From a checkpoint of a small rotation predictor: norm layernorm, batches of 64.
Rows from block 2 of a small rotation predictor, named by matrix and row number. Rows with one number belong to one neuron. Each number is 500 + 25 x the weight over its row's rms, rounded and kept within 0 to 999. All counts start at 0. Numbers have three digits each.
Before each neuron's rows are labels from the 100 images, of 14976, where the neuron reaches its highest value: "strongest on" is what is common among them. Only what is clearly more common there than usual is listed. The data: rendered landscapes of hills, water and sky. In brackets: how many of the 100, against the usual share in percent.
# fc1: MLP up (model.blocks.2.mlp.fc1.weight, 512x256), inputs 0-85
# fc2: MLP down (model.blocks.2.mlp.fc2.weight, 256x512, transposed), outputs 0-85

strongest on: clouds (93 vs 61.5); overcast (82 vs 24.5); dark volcanic rock (62 vs 14)
fc1.387:469440457513502495539500483490477476477523508493512453476526497456494466505490520535530474473471511521501483483499489521508498484542504475473494511493534521561511506523505457462535522492515507530484505509537473496545465529502502473499517492514491484527473487
fc2.387:509396424502517520516530512539521477490484480547461495474506524483444558508493490487496517494403476511501504489496452497503509493500521462513513521508501493575496497498516519485511512501468531497468488549492489483496481545499489467496537497484488518490499509

strongest on: purple alien crags (76 vs 14.4); night (75 vs 24.8)
fc1.191:511522508490465563505501475505502525500497490519492500505480496504530548477506464505453489480465513443511433495514508459484489496510515504495510455511512436557448518503486552546500518512540449549521507518499521512489535512517527493507567507497461525555478479
fc2.191:481493477493496504546487479447494500504513510495527501512474515485501540468476494484524495497478554507493506512486470449502533471508496500574483514504514508533518467493482487482511462484484510539610532540528499519492503498539519473504473469489500523568508485

strongest on: fog (63 vs 29.5)
fc1.246:575460511526479509477506493510504552507496482517491492517506512497535474461487477518481475509499507450478542555542498523502504529482525468476507504512504489468489475508473487505517496496513499493474515464526518524532447530491476536507507494541488512519515501
fc2.246:507489507493535467497459481483473524523514542419515510480546469505520486487523476492543517493516503528486533494511460518500503531504478527447501505483569506520498535495502507525513493502460497545467506480510509531506515546506501524515481488484494494473529519

strongest on: desert dunes (78 vs 14.5); night (68 vs 24.8)
fc1.400:528479499486500482492497446505490519445522509507490483505517517476496453512538493542524492542526516509519550480505485534474485510498494478500488480471529519470448526545486507557498507503493465523480502505503491493495483496454471520498480509474527494470446504
fc2.400:484477512469492486473507505518481516450516476584471523470499493513497522489514467435510527507504437511507516532505480514495480504500470521499486478503567543551462481510505513489510497510455507489438488492474501493489500490492501504492464501473517488478467507

strongest on: sunset (97 vs 25.3); desert dunes (56 vs 14.5)
fc1.425:522470534496540505511506507510496537434523504408510517530486494526502496522494498522498481542519491488473478529504462498528526530487494471518480523515495506425484498526484528516505476488540511525518528523529501541525487502484457505507509495494508490563496546
fc2.425:443546533477495483476467496489480517477500519502520435511489502523476482517504546497499496508590480503518531504542465509489509502512501510453484504467474514450507481491531483528500515509524490415513493458510500493508498495464493499506561523462510488446510531

strongest on: desert dunes (47 vs 14.5)
fc1.339:485489528491505481542488519515519454434513541510523487494474496479481473564498542466507475502520466532483477513491470500503517470522487478525475534461519550528523527476503471519526526522506486492540481513546512477510501507504438484499420484475499496481512517
fc2.339:493479490499473485503507501504549451505490508505498506503510487480556486527489505480459485504496437532496495512507492520520514479506515592554491522504523534564506546472510502545518495513511477481518499529510494471490486443539515509494452505511485478446493505

strongest on: dark volcanic rock (59 vs 14)
fc1.410:498443448490560474498514467492486498466514490494514485512536512509513505518491495483554484542503517544512497491494487492513522498509525475485474517480511508482506476519516480449550506488475525537475510482539491518522503548482497462500507496490525474540489501
fc2.410:528475493507484517521502489486514495498484482468424559483537483526479515526491510495522512511519483505514512496523463547516498478462478460465493526487488517522475448535516495492502455504482520506516459540460491493494512534491487485483453518483505500541482522

strongest on: clouds (96 vs 61.5); overcast (87 vs 24.5); snowy peaks (47 vs 14.1)
fc1.39:503505509507528464505491513460494499553500527559526503482511483479536519475513560478463485494482479472474487493507476489466471508474476491480506455545499512506502491494495472548527486513516511470486529507510500510539510525483497480521485470488458502459480498
fc2.39:505520531496496495512465507482508516469518501467492542497515495527622497503489557527459494476507480461500527474514426513525527527497513522494483528515520468465535518479527508477473472496512475445539494480528509528477481481507530516500480492511480503456491498

strongest on: night (97 vs 24.8); snowy peaks (58 vs 14.1)
fc1.446:490455475501492559547485479514500522440513506476466506511492490495499520512482502500497506468482467509479528498499466555538549508499536503518499499476495464546453542518485482509524502499546518481500500487528530500491499492517532477492509481450496481527469500
fc2.446:480467440514519538525513497525528490489525519525483480498500527468445499484492464545496506472496485515523539539502485506495512511510484539488515480499523477515462534534515470476503492499517486500428498535504518502509480505510499490519493509479526494511504497

strongest on: purple alien crags (57 vs 14.4); night (54 vs 24.8); snowy peaks (33 vs 14.1)
fc1.118:540486496487501464527477457510510484515522448480510527510530491549525532532493465486495514486516512526486486495483467503498506472533518455514479531506483499506514496501519537477507536519486495524467503520546489510473505465510540508503546514519513504479484500
fc2.118:505423461512516492540505493483523494492485437354482567513507460475564526524506511475503487499460525498479533511501448529498554503486522520484484527495557532476476527505491495499492421492482515536526498526507504554509502547514483492509461486506489514561495500

strongest on: water (88 vs 44.3); sunset (83 vs 25.3)
fc1.254:556559512491525543513508521502507502473488484495500527494558480488561493477468471483504501517509482501494530490510466517499515511508526517485502502477531477460514508506517523500503536512450481468510511498512484492477483466498522496461504525498478489472507523
fc2.254:506555502511534459489503547521502492497519453476503536520524475480564502459511536514534482501454483479462488534476484477506499521499488523501501530477570477474530492501506546485493506505493500497440479512501488529497477529513462510507515521540489499511532523

strongest on: purple alien crags (73 vs 14.4); overcast (61 vs 24.5)
fc1.283:454528484525471473487506531509493516489526511489472514488500489547510512457504500526502550475487480489461449475526478478522503492533464508494514476510429465564543506525497509472506514491508477509499485547502502501481468504491448539516540502541500487478532485
fc2.283:496532528491461500483506513536515461533505491491455527500491459506499502510531514503449489479531446488505460485473526540490493490492512504528482516500456511494493564514488501458501516516486524468500481497466523462501489476483556499487495485507491504485493487

strongest on: water: dry (85 vs 55.7); night (52 vs 24.8)
fc1.499:496550463477460528515491503547499494553520493511503468474495469526483523520504473492469509492511501513522544484496475476466478488543483481494524481467497491516496503508521453504482561509452462512490513493531516488476488507465479489500519555523503507418489512
fc2.499:521452518538549527490492494544544473497508526424464534521501495497538472507495495490486475500460475494472508536521528533535505507493527566526486519489576501439453494482460515520487497505518502461548485486501521534511488478493488486488493486494484488463489481

strongest on: snowy peaks (49 vs 14.1); overcast (49 vs 24.5); purple alien crags (34 vs 14.4)
fc1.25:453524456505525508510479475478499467562493539482478491516536482463478462522544573472536506489498521504552509453492534500468526495521513528507494486474481532485499514467516448465493512495466503512501480508492477490456489477475506497514514517508517471484456471
fc2.25:460468590507503467477511493482506499470465499580488483498512536488412486528481535452507520474496471545496521513511548532517503511508507479495505528518455524536479494480517487495479485501518498479449507507530490472537520526488447516499548503537521472485535497

strongest on: night (71 vs 24.8); high relief (63 vs 38); dark volcanic rock (52 vs 14)
fc1.332:479494478477478500504519490526539487480490528471470498523503465527488517530510474511493552473488504496487520482497463513503495471491505530533515490501495501554495541503506493493471502499513506534505497515510519497475487534520497521518551510524487548474505498
fc2.332:513400510505490456501503507485515483511500566562510520491489501512535485534484440507474500463496538512537500520479505534517485494489516479523487513527443503516472499435493501503487470490491488508562492513496509539502503502484492502518488488513490555534520492

strongest on: snowy peaks (41 vs 14.1)
fc1.158:520455455501437531498528507503504506480505499483515476500537457477564488524499489496564501521488524495470582520483493503493487527494522493479487473502451554497469483529476515485506499500483503489486526502500467510490521524477502581522508511487475466468500522
fc2.158:483496602503473555493503490481480480512513500497506487510523486474621475480495517513461515516512532520519499496540534513513489501481508517502509502489476515530490513472537489483492506504526505509516499519503484521491516521512435512502484483466472460471489471

strongest on: purple alien crags (49 vs 14.4)
fc1.452:477535485490470520495489528503505512546478496494504503488485499492507529501483486539481469509516495548480425471500502484508491465508527515511502502507469477427501521523508500508506494511503541481521479517506504477502488498494497417488478518492503504483510485
fc2.452:474510465530435494536509493468515497533478461501478504493487500518467487472480455536463487502509516497538531512513528491504505463511501467492552525521439522460531488502494485482541502486503506455490492522517492545481509513499514449499494502478495494536518471

strongest on: water (81 vs 44.3); sunset (75 vs 25.3); purple alien crags (44 vs 14.4)
fc1.110:509487558511413504540507480510524491500469513556465522520514485509492465528482500498509537479502541495495508459473504492490468475497503502513506497492475520555548474503487535505528514513483489510497487512541472483455489504511480527484541491510494516523494485
fc2.110:493483429499497513487511503525489540473538516557480487478525502468539558447491467493586536470499500507519527528502473477470520509501500462536478512494486481516516494545522471461456506488464475537528499504488513460504543489518499494527530506504501468581511509

strongest on: snowy peaks (66 vs 14.1)
fc1.125:487474532486507534507513520515505559454505460492523491473473548498479528461444442535480531530485514496449483530508513494539493492481472488486494505493513485491517510532486506488503491484524507517528516506472492500540549543529472484473515499464535507525526482
fc2.125:495484533508524480464499484465475471515501480525510495474532558517427540495491447444498517492489472503495535482494568491495494513497473461488500505495456477476534517519503506507484504486528496485506509489488492469516574555525461537508496505540502491564529502

strongest on: red mesas (69 vs 14.5); overcast (68 vs 24.5)
fc1.82:495481490515522482509522522500481480439526458480499513508544473505508481484514447518532506521468478504508459524503464462507490528503499479479501514492474485517543504529515508453542484489493519517466530525506479546490466543506452502515500487526499463506500500
fc2.82:525444469507513491492559498534525496505481498556454521487522532500440518519494490491459511506485487533501500496537468521525483485494516490495523508494492537551504459496487481486504476492462515488446482537468461472482513520501514483479433501480505476514526512

strongest on: overcast (84 vs 24.5); water (79 vs 44.3); terraced slopes (33 vs 14.2)
fc1.33:499533490487517491517494525514520496498500513491510497511487456515474520499502478494477495465483460456453471508500455532496490499499532463514474515512508547524546492488533498490483509503510508475473498505525522511507480556533496487511516508514471533504470516
fc2.33:519445532506480512508523507493541459489462535560469522483486543505502482537481521538478505494529496540521527501505493535500465485496476574525509560469490477540493488469487445500511445505490489503521504492511486489489479461489521507489479489462507494471497508

strongest on: overcast (85 vs 24.5); snowy peaks (44 vs 14.1)
fc1.385:490545517503519545531500524521501527541517489518501493514494507450447475485535504569482518522510479501519499521468503499506535503472484498548499487490550572537473461547476510482510517486463472518487523542523513491477511481481460505507503498454513497485504469
fc2.385:508493508505512509511513475548511480476501510427521497518502558476428470533510502536491494544497510523511532478502481512492483507510508540484525490489487504502465566477469489521496483505542486529432510490487480521496492494532494537501507508519507461469508492

strongest on: desert dunes (76 vs 14.5); noon (63 vs 25.3)
fc1.83:552550519490466514550481497533500486486515473492498512487507466525428477550475458493487497497523483518494515470508476497475475473544498492490509522465492525499511505525519492515510529503459496485514524517514498505482479489456456494503498524512501495443492535
fc2.83:523470526504536516488525512513551465496490550442479530480542490507558482488505499489462485504457459509483507532516515515512512491513524627538484482479557508479476485476471517541487485532477498470509482510492516530516497467515507511485461494468479523430519483

strongest on: high relief (67 vs 38); sunset (65 vs 25.3)
fc1.72:542407470495549454477487466489509447500508505472523488526516483536513486541481475467478502545536475512514498515512488464494529498481485505434483514480552556496506477487518505521514485499473487495497494512467485530495468499503473537512456508536516518529531507
fc2.72:537495485503491438495494510502458483540475529515480527522479485476487511503516484507509501468481520521506488523495484482486478494515504512503515490486471441497521466511500511517532543507470501540448495479507544511488479470484484507524500491545511456454538511

strongest on: night (74 vs 24.8); snowy peaks (59 vs 14.1)
fc1.97:536483473472480522458506513515517570528502526499499495478446516503477554509488452515548511505517497526478512509507483476495508469506551536500517459499502432498495502489494521514501511505498510519503485509485477498496493515519510466475516495527527519474502509
fc2.97:519469477504431498500491487502504542509523502502491526512464512494472485541464519491495478494487502486478460525510449500510494456507551507513517493486475501504479508468496516535466477496512487482513489498507513521494504472544488473498457491498507502546509486

strongest on: overcast (58 vs 24.5); snowy peaks (37 vs 14.1)
fc1.201:471477527497561539497484513512488533455514507508517490530505495455476526476537520522474514523482492470497498546483473472503517530450481521520481488489539559518474473504478520508483501493480483474475517514505498513479552527455433498511458514469511484466549479
fc2.201:484518543509486531486525470517509486522514515458557481498504530531511528518552523500481496533464502474481501509472479513522462521481490501480514492522490512544462534471454524539490514499504492510459502512448471528494510504463483546498466527505491458524502473

strongest on: night (100 vs 24.8); desert dunes (89 vs 14.5)
fc1.198:518508530483549460476491479501470530460505497515529487512500499488478487503538469499521487491494500469498521503478510502456476549500503480476497481483582502437496491483505520542502462491510485520441520489467525516494490520496513468508499487489530473495496506
fc2.198:497464466484507479445522481495497477474504431592457521518477522502516488500502462470515522477500460506569527544493556469503471516484512462504512494515466508535493451500493528507496471501459503503455500468487499497467525489507476510526486490502498500485496498

strongest on: fog (72 vs 29.5); noon (66 vs 25.3)
fc1.42:480477453518469468487494469516511516419519473436493508507526472511497480529494504505530504490531525480492517485512471528509466511489478491496490514490573546499528495494534489515557487490509478519465493493493491497492446523517516508479552487518527495498461491
fc2.42:516466458481495503486500472529484517462489513457487494475489499528435507521494522479457501510514510525451479540501511483517505499480494473483485456525580557486466504522490510531524471503481509547500524471472508539530502514495500477478534487454512509508493459

strongest on: desert dunes (85 vs 14.5); noon (80 vs 25.3)
fc1.326:536483509492505513506495463510496534422517504473485504529495496487512466515509499505533473524502507477502533521494489546483524532484506453490487493485512503433442540548470489524500510496505474510485524483518526508514487500470500502508457493452505510493433510
fc2.326:495455491486493490494499497519493536449510504589484529502487505480510513482511435460480515516497451492481494541521514525499498484509527553497513483497516532470507435491501516494496505502478503456463502475504503511469503484508487495499459505474491484499495507

strongest on: snowy peaks (58 vs 14.1); night (53 vs 24.8)
fc1.350:503502478495486516500505477524497474535509537535462498491482489476523467511488538471491520506502478559545555507529490521468499478532524513487494495489496486562460538541491474509487527518495507479506484500505512493503495497516467476504452527519499469480508494
fc2.350:509502441506559504494493494515490487499501487476506531505492484492601477507478512469471458512458506494491481502504531529506515521491488521500498551474550515450482527493510500523465530504462508447554488515479502519481539482503483494505502523513484500497489500

strongest on: water (72 vs 44.3); overcast (50 vs 24.5)
fc1.143:483526569487547500507474501503463513451488505506478532551479499510518489503527612471434495537496518492511449505481506475485545490491478525524517487491474499548510486468502530494480516511513476504495504511528512501461524477482446498502496510467503511471495481
fc2.143:485578556536436517501516489502487536474480550509513464468543501528541488536505533499496494517508507446485559484532485493495483488487505503494508498520446501501524527489471488498469537492514462484541497501503478508512502519478478536505467495556483500474461482

strongest on: purple alien crags (35 vs 14.4); snowy peaks (34 vs 14.1)
fc1.413:510512488489464492502493496494493454526525534509492471492496488489536468514509544474477529508516481540472552512528466514491483502513509529476521510507466517563461544548486474540479528501500494482511490505506491488520487505464468513496507507517470477454485495
fc2.413:494503388502561521477474509508462483531472480512486498515505480487615478486488504501517478509472528510520517496487529532501498510481496492513503530498503490478530504538530492510500535506466514442516480478506487483483531517487493476497530518514497482498488519

strongest on: night (85 vs 24.8); sun or moon in view (54 vs 8.6)
fc1.13:462526455482447479494512473491507528495508522488491540489517462534487534503536472516490540494523523505487523468494490502504440468519484500535489477522475520566482486538512499533488474474501513527501512495480507474485499531489470518506519485477515528508499487
fc2.13:506484497495516453488502493486504496545524543510492504487502498484577485513499500526508505481539550532550512484515474531517474489498505478491488500476519504502474501490499502520511466500498519522535497483510514513493519518496523472505524478461501523489504516

strongest on: high relief (63 vs 38)
fc1.466:478483509508493565504479488498491505493518491514503429487451492524497518523433486516502500471511517439480559480502488463480515487483510469511497478529489500571486518513520491451544528512509485512533491512522484500493503578522545483520555501549492515545433487
fc2.466:482453577481476530504501484482496452505470494517537534493508517473544476516489478479480504515474536500487525527468523498495493490476493565522518495509433529487514539476466503480496488503517496516515518513490479526489539516530474515516405502465496464526536483

strongest on: water (77 vs 44.3); sunset (51 vs 25.3)
fc1.84:496531451471435504500489493501524515472479540561498517510501511522498478483489491529441505507535522511521513508487524495485531489524540507502513505489483477465500511495481528467490521497477462507500484479467508474453480452519516494494450505488524505510542477
fc2.84:498487507480485522482512487512500479504496515433505500499436521545382473533461495519523511536528542564507479519507541494502502458504471501495514495472479513476482523517495515515520510504506532534481479518456492496486539460490522464476500522451529502520507499

strongest on: high relief (63 vs 38); snowy peaks (44 vs 14.1)
fc1.65:499481499492493515520489479551496504568508496509484505502502523471464453531532480594489513494520504537578539512480524517513504467502500523518529498487530542531476509508480486478499503482449488554491502517526484489459508456487513493508510498473508490436475456
fc2.65:499484504520504508505486476469501496424505529510479476503509522485427494494504472525450511530531473516527490491536475501490484483511493574530503512485576519481451488504496470486498471502474466517494509492492471486464499489516493504496501533518490483518503496

strongest on: water: dry (86 vs 55.7); noon (85 vs 25.3); green hills (53 vs 14.3)
fc1.463:497506492501503466502505499506509495458489484528478502496510464542493483506492522478508522491485522488465470492516469444464490510491449505481501485521548498473561463501496496474501450498510465491471481517493505504482466539508512549516558483526513508492485499
fc2.463:511526456507496496510505483501524510481499480440494504494474481493422494512524581477485492457522518527493476509518472522498498500474497518503490548515486513470474551514520500469541487513504494503531488518464533529511460517502484495507488489479542526433462507

strongest on: water (99 vs 44.3); sunset (93 vs 25.3)
fc1.345:471507440501537423483502500477492477485518513465499475489544457500462545475517547459489489512497484501478415487533503473478516544511478491467505500502498484483536536488517502481475479503514509496515487499488503512494499503480485516502461503529514502532510487
fc2.345:526499494476561526525470507461498479490466509526484529520497536444466438487496539505489495519498483483553496475472468564485509508465497529479477489488515492500513536504492473459498475502481496510523483484488477510488451484516471492479485501505511520563492522

strongest on: water (73 vs 44.3); purple alien crags (48 vs 14.4)
fc1.478:479540486501464476477499513521478511500520496501493517488496465536479565468530437538479552474508478492495474486520475455513476492516507511509519483512449477560527490539497488489492493503515464512537483540512520494475499496466457544507554499562515456465550476
fc2.478:498518541502478519503518504534521483510490507430491517489470475517523498513533509514467482480516461500497478520506525574501500503491493532521490513484499507503490554508494493505475502498508525486498486484478554482519529496512535467488451479437518537533460493

strongest on: sun or moon in view (28 vs 8.6)
fc1.165:496461457495515502529496454480501496469478507426475487492512504519488499516491579483533513518512491502496561493504432540462545498479443507493497466507526538525461541503530480529490481501518505526512498492480492504530482500519528503490487496455511536511413501
fc2.165:494426464523440487505520482503505498493513532527517521476509508528532476493489494484437494524496475494452433500555450494524526471495487502528479469497518512487504517503508517514495507492498484492490508508507521504512507470525499473479504496409488527520486508

strongest on: noon (79 vs 25.3); desert dunes (45 vs 14.5)
fc1.146:528515488504500505542504478495494515484506499438482534504484486489468487528466535487555535513480523507472501521499484501482508515502486468518503493498569536555500515554506516508543491496542483526504501523520505524474506497514551504502559483480486496522475487
fc2.146:521518482508463520499514504509562494502511525467500501468485536497394527485462514478480522498517474519462505546508479519514533483485464514551499521514548563520522510533479503533511505486461486518535503535482495500514496479532468469469480495498512509529515482

strongest on: high relief (64 vs 38); purple alien crags (39 vs 14.4); snowy peaks (32 vs 14.1)
fc1.175:448526521506415508491506525511522540490507492473497471495526476574492564509541467488520487481526500472464523423487488472502499515500514476528506472524468487472528515485523501495493475492522480520482498525506509466510443515521516536482512490515514545488424473
fc2.175:480564515489483535482504487498479469498506476509488514497514524535584468519498518480519517531516518471495538504514519430486479519492478439516495492518433506485512491508473508471505485504480461470525514484478480478490500500467481528514505500522480524429486498

strongest on: sunset (67 vs 25.3); snowy peaks (59 vs 14.1)
fc1.31:457476492518546484476503499469480461476485521536507470519492509493469550542474520455530480503499477457482526520520479499498511518465479462479504492526500495534520488487533461512499445493557501483522512513537479507516490562505480525516529504547476486542498513
fc2.31:478479482489532486487512497518495486465506449484515493521503474496561543509531513503473500477481494489517492457476453504502510532513535455494499464508519492517501498518504525519505491497543514551471514520527533504511512542481511507516562482488479506520492492

strongest on: desert dunes (97 vs 14.5); night (93 vs 24.8)
fc1.229:510561462487518504483504501515497558488514510478527487488503509500458504529543490502490500478513473490487497486512503465485470495498517506501498486483509486488465551501502477532484477496518480493521482509487507502501525469487535476499541499489530471485468480
fc2.229:490547436498484520493525499505511518507498478554481496510519517491540509525493438522522505497481493492535520479486513479500451516489520462574498510518469466479508432530491507489518496501458497496501506506503506463474497493514513487518500479504503468506498526

strongest on: water (82 vs 44.3); purple alien crags (40 vs 14.4)
fc1.113:472528506477492485502515490469492514514474513496496488524481454551438532478513529508487538495494514450457451447479466452479499505521474508459504451513449516532543463506527501515506451518488474463511503530503512524492538518482528489497531543477481475526515505
fc2.113:517545566505494502497501489491511472474483481441508536529489499493513523485525513479513469469515459515487530520476495521503494489457510511523489540521463489526484550472472489495486444522530502482566476491505525499513466490503487504501503499479484533462469477

strongest on: noon (83 vs 25.3)
fc1.468:488485449542507452468530526500514497465507545511517472484564489511510495473503523518466514504522495510496531493550563461491464527495470495485489515529515543478538487525488447516490497491447517496479467518496497466530469501458460507520491508530505485518508488
fc2.468:532543470522579495518495510490492458505461535406484507506486520508484497496460490545511481465495526511514523510457481528495506511464497506455532484492471446508521546511497495478510524523547503495486481492515511508512508528505509482494480489515502513487497510

strongest on: red mesas (36 vs 14.5)
fc1.312:506499502522518483470519484473460530498504466516508478494520579516494466497500485533492481512496552446497495480519490477481476524515477465472500486507462473415511520498495515453499489488544512510525507499474469503550471514499504533520538527516501482503490516
fc2.312:515505486542547492483525511514494557497473500509493511474527507530428500511508513524549520501490536487507490461531537567507482508497491500444508495494500478432503491522490530461479512507526504470488492524471510512512501557469501507497493505524523480506510535

strongest on: snowy peaks (51 vs 14.1)
fc1.194:527482469478465503471514479514512535517504477479545471476482488479473526548483460488515473523531483529504478527483493492473529451496544495525493497508536555439492522492475514564484508497507500502534499483488478484512516473553510467484484498511519484495479506
fc2.194:505530497527464512499484536494512506499493532441523520487447486516467483478447500500465478493524517517459443509500522484509483451521524532524512531486480524434551486445521532516499519505511497479488513472512507537488502484551514459492509498513506514466505488

strongest on: desert dunes (50 vs 14.5); overcast (49 vs 24.5); snowy peaks (44 vs 14.1)
fc1.89:428454496525541468510499485517503462482493539556484486510503485450510524544521545468503489497463459500469513505497458516514496508487477488509499504519509534536485525483514492545484460510535503496488505517547487501533521542493468505496531486493479482478493492
fc2.89:471442475478530488504498485495510458471504470448497525518494466480636501490502542489465509480487485500529495458497426485505514529501522483508502506522501501538495513495516507527474477501509513502498493517545508531496557515502473503519566482451453502473509490

strongest on: purple alien crags (100 vs 14.4); night (100 vs 24.8)
fc1.93:475504477502481541526506523514529488515524487473495497477522491484467534525507509509428503499461489440477444484465523475499486496517497516546501461522469451534454568518459531532447511502530503537513489528489516484503516516512518507501496513476487525577476450
fc2.93:487530489523481475531511502471519530482490495465516500488519533481467551517514477534509518501468526457516536515450499498515503488499485537556491500521485485517495492517475509496516450487512464521557538548521499478517481545487519503505443469461490485538511484

strongest on: clouds (93 vs 61.5); overcast (88 vs 24.5); purple alien crags (53 vs 14.4)
fc1.119:535518538508426495525485517495489530534514472528501502492513457522533540488480504481437501456509486451473484479471480458472493487515484503532488501509454539550535494505488521500501550512487490499548501520513497474494508514513495515521484505522470507506483469
fc2.119:495500531526481495535477500476511470496513512500476544465525476529584532497517484470464502465462500476463519510492455503508511509479494524485491534509509477473504542497488499450450491500470486496587495516477530505505475498511519504508404506534486548557493495

strongest on: overcast (64 vs 24.5)
fc1.173:540521538507496489505512462492490528507502463468472547510493508483515500513462542526554527516485533508482474539488513508506518492511485482512519491491525493519490513541481535507543486486531469544489510501501515513471530494501549517525537475489490475537511497
fc2.173:519539460495466517500497481486533504507504542498495507470488541521399510502457484481468521510530495544476527497500518524518536484488457490568483514514528545502526522531514507521533509484460503552522501498487494487500472467532478481470496491519497495563478495

strongest on: noon (100 vs 25.3); desert dunes (59 vs 14.5)
fc1.352:541482494520471510474491471526484568455512497473526447488492489478526513524494507473524455519520510460494538545535499536497502492507508435492503534490500500465459508514508491560499520483520489523499495473506514498555489499478497502476542491502519506489469504
fc2.352:512547520493516509504500504465489526475472539606523511481486481500550529504496502459522483514509509498511533495505487519488483497495511523489494488506536519457529426502515479503530481510485488487512501464486490518504498525492499495500436504494486470483498515

strongest on: desert dunes (58 vs 14.5)
fc1.77:546539489477472545524496491497494496467491481471520485484482480531423497552488489501487491476531502504513505481486500471491484496509503474490483524463521534468490480518509490493521529508497524469542510501493531514473490475459461474500489518492507509489473519
fc2.77:535486474525514497506520505518570470495474560456486519486527482486479487521495504498449479511479466498495482534511546533496485469515512613536505478500536523456484504472470489509493462513476488468548504528490502522503501478510530485490426494479490532458494464

strongest on: night (100 vs 24.8); desert dunes (37 vs 14.5); sun or moon in view (33 vs 8.6)
fc1.154:457473519491526508506489485492498489474510552481519505530488457467509517497527618470475479478459470484488487471478471518493560502507535522477495459496534510520500522470483524508479505505542487482477509498509526508453495484490508461519465506465485477480497513
fc2.154:464449589508530490556511504533525480481507538509458487492495543500464449493501572515491507490488509540471487523496490491520515482508490486525539525497542493508487502503538470489468514508481511512453496535550521500519505488515454455483560483456490512479491474

strongest on: high relief (70 vs 38); overcast (50 vs 24.5); dark volcanic rock (41 vs 14); land: snowy peaks (34 vs 14.1)
fc1.211:434523529507509526511490491487488573504488452502492504527509490512518552460490536479532471530485489461488486463465470465471537525520465482485484491501525492493498486503512506485526488506521492517443522505520498495482500494521534513507567500479515465497491497
fc2.211:461455552510469494480507496497490515530491486566533508489480484506572436514487504503462478494490516484536499492514558484504475495498546496472500490514417538498519508454465486480496498483490502463499516492517489505497532495476478502508462492504486490510524469